{"activation": "silu", "depths": [16], "kernel_size": 3, "widths": [256], "loss": "cross_entropy", "init": "orthogonal", "lr": 0.0018, "max_precond_dim": 1024, "one_sided": false, "grad_clip": 3.0, "batch_size": 48, "warmup_steps": 130}
Rows from block 12 of a small sound classifier, named by matrix and row number. Each number is 128 + 24 x the weight over its row's rms, rounded and kept within 0 to 255. All counts start at 0. Numbers have three digits each. After the name is the row's rms in percent of the matrix's.
After each channel's rows are labels from the 100 clips, of 14976, where the channel reaches its highest value: "lies over" is the class under the peak. Only what is clearly more common there than usual is listed. The data: synthesised sound scenes: up to three everyday sounds over a background. In brackets: how many of the 100, against the usual share in percent.
# c30: last pointwise conv (model.blocks.12.c3.0.weight, 256x256x1), inputs 104-155

c30.243 113:145121150077145123096112065132147166134141146113160110163148103091107160110186134104138164095110096127136160085137123138123122179099129138173156165130171119
lies over: door slam (28 vs 0.3)

c30.28 111:117078104114144098134181099159132104152108158127098158128113117154140163146185137126154136159117130144097127135115179137161157125102182118140135143134101122
lies over: door slam (25 vs 0.3)

c30.5 105:122108111104104149120114112159088148151128184142121132135090134092131136127132147101079130131086141123150121131119129123140167139146104099085182151090141125
lies over: door slam (27 vs 0.3)

c30.40 106:101113163139103090147124138123188089119139109127127138133161136089125109161125163107131105132164123127082150143143135146120108151171138122156114098132091139
lies over: door slam (31 vs 0.3)

c30.128 100:106109147159127137098096113150153139184134101103126124124168136143143100105138161126082179120117183098099126121093125128159129117141087146130135101119124112
lies over: door slam (27 vs 0.3)

c30.2 119:117145098094139126130125092136129163124129135137107148164110138128140125120122147120097105146098122110152175128123172097121155114154123138143129104125163095
lies over: door slam (27 vs 0.3)

c30.191 099:107134116096171118109059130120135157129109131173088148123144132109188121103143151121143124109123124146150133147130142157158091172175156085153138088155152125
lies over: door slam (33 vs 0.3); glass breaking (27 vs 0.9)

c30.135 089:117115100094129135118166146124127142107134120103120102123144089164144138133147094142132109140111108142114141147198141098123098134121123115087080114170137118
lies over: glass breaking (26 vs 0.9)

c30.236 099:146126128130129119115128113186118162083154102148141113087129110128154116119135095125112144112117109171107120160093187139136119126155130111127108117158088150
lies over: water drop (30 vs 0.4)

c30.147 107:135111127169118112118126124144074156089173131111109151123116167125140123064100158170101145110120142144124122148144107142140146154123128081153179117104161155
lies over: door slam (31 vs 0.3)

c30.43 104:128080136126107082133143121150141119135148140137174144140122121107113115072155154150117145092124174124144123085120135140111145153126139136121104136106142141
lies over: door slam (28 vs 0.3)

c30.56 104:123140105199092103132136178139135157148134161091126090074166124130120145139119151144145141163129126080124192113090119131138146132146157108112103155128153175
lies over: door slam (26 vs 0.3)

c30.152 124:118177141110115100102097112148152109172154162132144162123146132124128090114151101153136090122144170135124133134132111127096123183156101094129134096126135105
lies over: glass breaking (45 vs 0.9); door slam (31 vs 0.3)

c30.201 106:164117158115142115104106112103152108132143156161125110129174119112140122167131121120140115130150147149135165131111118099106087153130125122108142164129152167
lies over: door slam (28 vs 0.3)

c30.199 109:151152117131148152149109112146134112103118094099127143118124114127124121133147171104144177097131141133088117117097099140109114154104173103114128129096040087
lies over: door slam (25 vs 0.3)

c30.250 108:108161120124166090100162132131147071167047139146155132125110151086155144139096136104164137132101110154150129118131164146150106145128112161111070117152102101
lies over: door slam (28 vs 0.3)

c30.242 128:164092126180165131163101111114109129131134185117130130129083142111114109136133134121142108134114162117137106134162128121123159117156102129114112138162127106
lies over: door slam (27 vs 0.3)

c30.90 105:133132163137153129116170113089097152137109135160137123127163152110123157128178140129136118107094147160116115120137124106112176130167111072160136103077106112
lies over: door slam (27 vs 0.3)

c30.98 088:137128117125121121118115136143121101120129107153125146089159106133136113120154112092167120153122098143119100114107100123107131114147104119155134117122127107
lies over: siren (27 vs 2.5)

c30.156 104:086128153154149112107123161140127051143127110144186124101172138070125121132168136130148165129111177109105131116128149106142153132134145136138108056124110110
lies over: glass breaking (25 vs 0.9)

c30.42 109:148108127133122137112126138130148140156107148167133119125170118119142118084133168150128137142140159124106104099137105153118099147140140129136112094139101133
lies over: glass breaking (25 vs 0.9)

c30.143 109:136115148143141144128105219115159130134128121086162089141145179162144107099152125152134130151121107126119131131086117129085099134153154120119132144116179146
lies over: door slam (27 vs 0.3)

c30.172 118:151123111176088192154132134106103172158141159131158133113157125117175140089148146138096166118112167136096163129116131089148081126109089113108092153097108144
lies over: door slam (25 vs 0.3)

c30.33 105:113100158105156136141139098128172136148080140126117154162193103120151090124142206116132120130171119138102141124097098134140133139142115142147136109146095140
lies over: door slam (31 vs 0.3)

c30.96 095:113110201137113126099118163104106132175136098161109147127165138144158155110130111127116119119129185115105115158139147114155066102134128160146120113175121131
lies over: door slam (26 vs 0.3)

c30.59 078:105151154133133120117110134141123151132136112142116123136099123157138120153115102146143132128108111089123137117053129145091106112162095115131191158126117107
lies over: sawing (29 vs 2.1)

c30.246 112:156126172206123169137121124131111159145132097154110155170173119106115114138122130143126156123117131135130098127135171076134108151157145100110156146100125145
lies over: door slam (26 vs 0.3)

c30.114 096:116080096117155129158168128071136105123115148147134115100129121069137140141160110131131090116101072114122128135140093098145116137147137100141117104151147140
lies over: glass breaking (39 vs 0.9)

c30.226 082:101085149103098139146129129162129110093175104157141131189126137080107164139152123116133163127080079170148155135101088132131100080182146129118141141140116133
lies over: sawing (55 vs 2.1)

c30.163 091:076111148198142119132138108114107086142093114139135152132110101137116095118166081136136154098111114147137118089128153112099108122135106152128181103107075147
lies over: water drop (26 vs 0.4)

c30.31 118:159085193151164165128147136145089108145121142114100112142158153143109127103131141113123120165171096103157132173132156168146086143140127129184149150118165143
lies over: door slam (27 vs 0.3)

c30.78 111:157136130145137130171147128131112170176136158096098114137130131111133102092132157117158148135130158159130108095141115080123140100140099120101128121118147126
lies over: door slam (27 vs 0.3)

c30.120 125:083122131144102130141103174096129081134117172127066111097175125117134162096137139133118162135147177169164123109117106164114139089195118132134104108138093128
lies over: door slam (28 vs 0.3)

c30.55 107:120120132103150135169113172154156096143129162124102154094125140152148122137115102075142110059158112135131106106107148123137145169209153143131135131148132088
lies over: glass breaking (28 vs 0.9)

c30.190 112:134168153135145147170118096108146115154135090157155134106138104111119133093150095127121147115149093109077142098130144140092126191149139087097071152116136127
lies over: door slam (25 vs 0.3)

c30.36 077:128101109121111143148145135124123109088108095142152143147159134104120105095130144160157139105077130121128139144138103147114104118124129097127108146130131133
lies over: car passing (25 vs 1.7)

c30.239 110:149120101099158135120104150137128080134123142153141140138171145123109105174095159136135100152110103156119153125146172116114155133169164167146140102151137152
lies over: door slam (25 vs 0.3)

c30.82 115:163081124160125090142131146148159102097091194111102127097133154147144128133117131156132104117150140144141154130162134165091130120184087137144111098185151149
lies over: door slam (25 vs 0.3)